Weights of a small image classifier: batches of 128.
Rows from block 9 of a small image classifier, named by matrix and row number. Rows with one number belong to one channel. Each number is 128 + 32 x the weight over its row's rms, rounded and kept within 0 to 255. All counts start at 0. Numbers have three digits each. After the name is the row's rms in percent of the matrix's.
Before each channel's rows are labels from the 100 images, of 14976, where the channel reaches its highest value: "top examples" is what is common among them. Only what is clearly more common there than usual is listed. The data: simulated grey scan slices of phantoms with and without marks. In brackets: how many of the 100.
# convs0: first 3x3 conv (model.blocks.9.convs.0.weight, 144x144x3x3, standardized in use, each kernel summed), inputs 0-143
# convs1: second 3x3 conv (model.blocks.9.convs.1.weight, 144x144x3x3, standardized in use, transposed, each kernel summed), outputs 0-143

top examples: bright spot (48)
convs0.67 093:143104122121115144141131170125141080154102122154084168091184152110109076123139075091089106078132088151089192124111153123134138171137140083163144130175148166128050072191123102134082088033125145155073178074157158094064093136139095150122146178181149139114113107128162125139123138121115140169123194152149148119129132193150144154109167116129160151150124125120097165225081083139123132090117107109132159164127053130113127118122116124132164
convs1.67 074:112188174129158118121103144152127107129149145116164131115166175130157164132159100132089122111108135103126126147132089169168084148156093099054153151108110172090168140100122124178094120159153219132150120131081172088075136103133116123126100189098088096119134135149093144077142184097090107093138121103050129161097145123146082198125145112142132193090137114175141131160150071197176145132122176147100061093145121075128100193084111103111130

top examples: bright spot (42); dark spot (37)
convs0.26 085:138121127168127169154125140134177095152115150149083142096153134101134074144152121119070087133180107137090190073101170098112107204153147121161120145100137158117086071199139100150108092052102143171076148068127123084083119147120118165144117137176122131108115101154119133146127110153116121205125166154125164137082091169152171142109180154109138129165119119131120175255127078126144165113127151129138136177142071093130134093124123123151177
convs1.26 101:132166195154136149128078156193135082141110145121166117120083186137130170144137071105082091125127140074167141124122108175149101126166123090064182118109116189061135137132124133130115140132129183094132143077133134095087109131106137106119092180092078122132113109107105079101107179152095117080167137095062130173115157105156149196155142140123120186089115113183149104131143114186134124128130111150109112096117148053111092215099096106070111

top examples: bright spot (65)
convs0.13 107:160064123166067136109108148164164134129134094108109135067143131162138135120130167153141191053153035141033158143111151127182113160101159123147165164177067150154132099161132096135109134093148083137109128063104120141119126142105123098110197179183126092140090103162125108092179123130138115146124147165122138120172203188130163135110118087140148126146118108118133132152065088146133069089080123159134132154139091132108129146178062115129124
convs1.13 082:141139111174123070102136111105140160137111100132091170163125113065123091152148168162194156125069094139103068145124143107133132152127098165173144163094169146173143088104132178151114114102148110142135113148095156135163107106155092156129159018173134118135179166182133176146163113067151174162127129099184147085168126151131097111115054123190140087176172094066141150139127151070140145140099136092161166137168148149178141086122141153134114

top examples: bright spot (68)
convs0.131 084:185086121139069132135134147149140119144153131107103136088146169154146121122112143110134174071126048105048132150137122099167089100106116105160143118188045194170112123149098109141110129091138126138109135083129120196122118134158099103103168123161127132138140116113105100073160161135141162170169151187150167120180216172125108164125123132116105180158118132110133069127084099132074047090122117146104134155103097153109140175152037111123130
convs1.131 100:124115077110085120112173131076116152115135079152125158166132084101105090131105170095168140100099144141048110129133129111092129117105152100199142101085147089155147121112105145141072072129125080153098115192107147130146076135155144144111124061163140149100164125139137136143146087110159167180066125124201116078149122123095156072117080101135130064197138109044120118126151135064108136126107094106166161120131098172158145062154112192144138

top examples: bright spot (45)
convs0.138 083:182068096152053144137115152143150110125135114078119114084134129161135115102102160116159176053141042114047156176122117122191100122072148127125133143192055165166126124149127085157131142094147116123116118089136091185119127132132103071081171156141122128156121106140107100066163134122147137130137124178100128104163215163134127133109111127153116133140114118117137111120079098118096053086109086149098136132129110127114154147176039098105083
convs1.138 096:110110083135114106100163111058114182132134097140108151176161097085116076123123188128182169114103128149047113136142135101119131140113107120184122124098144092163125125101132135172084080136144093153110105202108145149157090118148128158132149045164158141106156123165138149143174086112164157178077128135189123074165102136098138073107080110154140074177172115043119139127136137061112117136116094093148152131162110169180148078113141178157138

top examples: side: right half (75)
convs0.63 109:095132108156136119143129111102139100165107182142094092130165170075080083130120091077079078142146147097140123053122156096054127130185100106188100073102129180091099144112104140162114075111080137191130184115110106140121128090184089134149095072144130124094160155161084151153086175159083190169084110158182154131131083110127115163087148130078136161171093111115108122144155085132113135145162111108112126137133118104100129087077143078136176
convs1.63 110:126142175132137109156113103158111089101116119098191156105109172160139187156146078162095105104087124078120094117104084186158088152154115122080175156088133157115144059125123147125133106068112164158179125090106140094108189136134105146182103167086076125105159178134147123087082179101082135076123132114083131109115154130130164156125123113142090184124137101153134162204130110164146169136099150187082164086156178088121133165119058130082094

top examples: bright spot (61)
convs0.98 114:177088119163106125129077119169157118097083084084107135080124099149143133109118141180129148085155068189056200144124149142158089167072173131118190174117090123147131120104149094105111124110159100119129108081095089110111106128083142078096192205164132115114095117155182108102199103152141115112108111140089102105134131171124196109128092087167153090118138114102158147120083102120186089078091131153140105139179087118115118132153081138141094
convs1.98 099:148119147124134102072095079066111185164116148137072125159136150057137064070128211164186169169109112195152103168138188067147155133165085174126108145154155147166181139147141168127151163133168117099135179139135170148171120068090119150118173081158165170087110119132125116114192137137167115136145127105131162132165094108118126153123101144163096129136160126093119114111115154085150107146155116074166130126135125093166152142091196084110108

top examples: side: right half (79); dark spot (44)
convs0.64 112:119143127115162124136157124093124113165104184147099112125186181071111095137128112084097084135139155082126126091123156103072135112204107104227094089085131186090108144109087146133108071105079143178123185115143146137130122100164103117171101080156148124084156148138087144164065184136085168181112145149197145123129078134121102176092143137099129184177100120108090141192144117138094139148158111107130159132117099139100136108093134093155186
convs1.64 136:118147177149132097170115097172138099095112120109193144090116159154137175163143083164090091083093151066136095107110062190168090159149114089090182146112131164112104077099117133132124117093104168146179115093128137104091162162134100130158110139105071139138154163142127129094084189096085131070134169122080114126131155150144114177138161114157121173123181113166134165193161119156128177130106150168104156105168158083117100186129046145087102

top examples: bright spot (49)
convs0.121 076:117126118076118150153141149128139087135106111143088160116162161119139095170119093072120112084120076147093185136136120112142165129119099076166137101209104174138044070206132104152083104035135179163090179082191168112076081142142073120110122169174164154119120118118158112112131138088123133159136176133146138114120159174172134147134161119118177169105117164115094134204093108130091109119115124097117164133114065131117122165132115122108158
convs1.121 083:127165157125134135091119154138127110131152123122170139109231154151092165139139093116075122099093168104097121107119080190143075138124130095084155133106122132094143145107137141190079106165120195129145096160058139081076166139180112147142090194077092084140159153179124161083132159092082146114136105114079116174129131126176105167131148105115133163125088111162121097142145053198147162129082160154119078104141090082106100163091107134107159

top examples: bright spot (49)
convs0.142 100:159065115167068153109101156154162127128121086104122130074154119165149134118124168147139189049147039148041157148098142130182109157085158127133148160183077142163123104156125084146127145090141101131113140069106132129108128147092125087091195178158115101153082090164125101085173111123138103136117139162105128110188206179130149124120127082147156113123113100138123139143066093151126074089082110161120136160137090128120152137169064117123103
convs1.142 098:155126112163138069114130094081098171135127118122081152158152118075115096149150180184162154126063105158090075154134142096159129185137083164157097178107134129184115129110126135160126122135170115148115109176092128146161131117152077168132179009146154140120147147174098155140181105083141155152108147140154145081174106179116129114106092121186115096172166106071105183155122125067152126118121149100142115156180120164179153087097147148173118

top examples: dark spot (40)
convs0.6 082:147113152184158150135148166145179139131135096059077119129095134099145126122175126180120139168185135095096146149128119141182101167131192133134133207084126084100149091159153130116094089102179141134119182123076118128109114130085178114170163117149124132109083123150097190161123088127126089122098137160113116148114117173149139096142141096201099134102137117091120167153165064074217144101059178115117095147145084181123113177155123147180113
convs1.6 090:164078098154179200161158130128143128122172141129120119170055120122116137123090111095126130182154090110194161166157159107098187138115130166150145117154109104119072197159130097065165175161131079123084144083225111094158103104110112101128119135134151204158088080070153099148128107156158098124117078179157137162117119166091162092112136102117152098103125167125083119098079181139177136121145166138131118122127116141112133095138171082139157

top examples: bright spot (53)
convs0.39 068:107125122152117133080135143157133096095138116149066121066093144137155104146150134120102130111163080122055138153064143087157083173155148096143105125149167157138086078172109096130077090052167091122068122081103114055025110180128138144114148166141101122162106091143131100149149143101129110161138168139133134123141151133109126142111120167143137141176179061168109100155078071113147147118095145139136152150087046149172168143157084162126120
convs1.39 106:128134150108096141097124186187095046091101094126152119127161120173119181147116064099080077138168140094155153109140092155105127083079170095126160095143132101083119130110185167124144148157122138186117124101165115071105120119190138098088061210102115126117169143137141104144106105088098183169140090137129089173061162104143157112104176124070172131143127167168140071102107117169114132129079123171153132114120121115123104139152097106094181

top examples: side: right half (90); head (65)
convs0.95 134:132115134133125120154162130112156101182092172143092143096175194070097095110160095098084103114146131106121142076091157119084109163202120115209133102115127194103109123134101148129127092114074110193116189128118101130101114089163098145138118104177129100088147135149115141159095182159093163192093166163186179153113117147116129179056165110108140180174098090115083132171128084135111142124156126120165161159121111145074144128106117082166178
convs1.95 105:095170167148116100160111139158139090090112122104193125066093144155101175154149082147072079073101165072134129073098089184153088143145121079103156139090108165102057092111135114129118114088083164150165135082111110104082153143145122127140110176098079139141165173145138113093083183108106141072143168113091116132108175119153142152140137130133080164127165090172155132177174111165132141121089147170092159106129160088094111170140056146083096

top examples: bright spot (55)
convs0.80 081:182086113139053141139131158140138109140145119106106139080135156140135108095100139101146168055123037099055133161139115110169103099089117109141124113201068187179109129152109091136123143094132125133109127089152106205127116136150087102099156122145125128147131124119092105079146145143148152168157148191126155120175219170135099149122135133123097160150117133121123081116069102123074047087115101148094154157098110141122151159149038108119107
convs1.80 111:120108070105078128105169123073133163117143088157122144164140081103113085111102175090173155102114153141045125134132138111082136098102147096197140086097156073145125121105110141162076070127124083149106110193115132141145082131144155139121117077163143143096158122147143151141152080127163158194087119129201111079157112111099151072122092117127141065180146117041135110115148141070096138128111085100166145120130099170157146071145118188150151

top examples: side: right half (70)
convs0.91 094:138131128138130146129146158142158092167136145158087147080186149111108096139134099070087110111152107150079198097131178101124132175154151086179118125139137167074069109189148108171083077064123137171085174071143128091071086127128100153104121179175132131100119120147144100131118154133116149172109162123150160121109106170175154171087148098110169152160103123119080174241099093124131169106127130116132159153148067100084124114133115102120175
convs1.91 082:142166166092165129148102168153145095116134161092152124098102165138141168136164101139089122109122151092153135143123125167171090158161105124048118169116099196076142132140124128141135129136151209115143136095111136110079134104135101111136113189072093117114120147128137130084130184136105109065170129097043130130043132139123104185123165138135145183093133089175160158172157082207181127145132172143088078118130172104123112176076110082111097

top examples: side: right half (68); head (53); bright spot (44)
convs0.16 091:112102138122086153166173114133152072190098158122101156075136188102124069118123079092089093062132047112099135132095129129109147154178117106160122121175110201148071090136122107133157114068115158147089163107130113172081125142188113135102121111168122154126154150111123097094096203151118187168132166182156162120108135158159118192140173141108134187138131091122093123177072088149079113102155110108150141144117093171130160168130119117119171
convs1.16 121:085137098171092111136138111138106112073122081109202172102193113160100145124084097115105122078119162092053118116125070172100075120104151058137197128081102095108099109088092104198060047122088141187155092171087088111096131175159172143154092137113079128167169137166135140099108131119102140120086095138128108126178136114126178108116117100109123111145102119150106138155163106136134133125085107165108147064136119136133119115146076171140141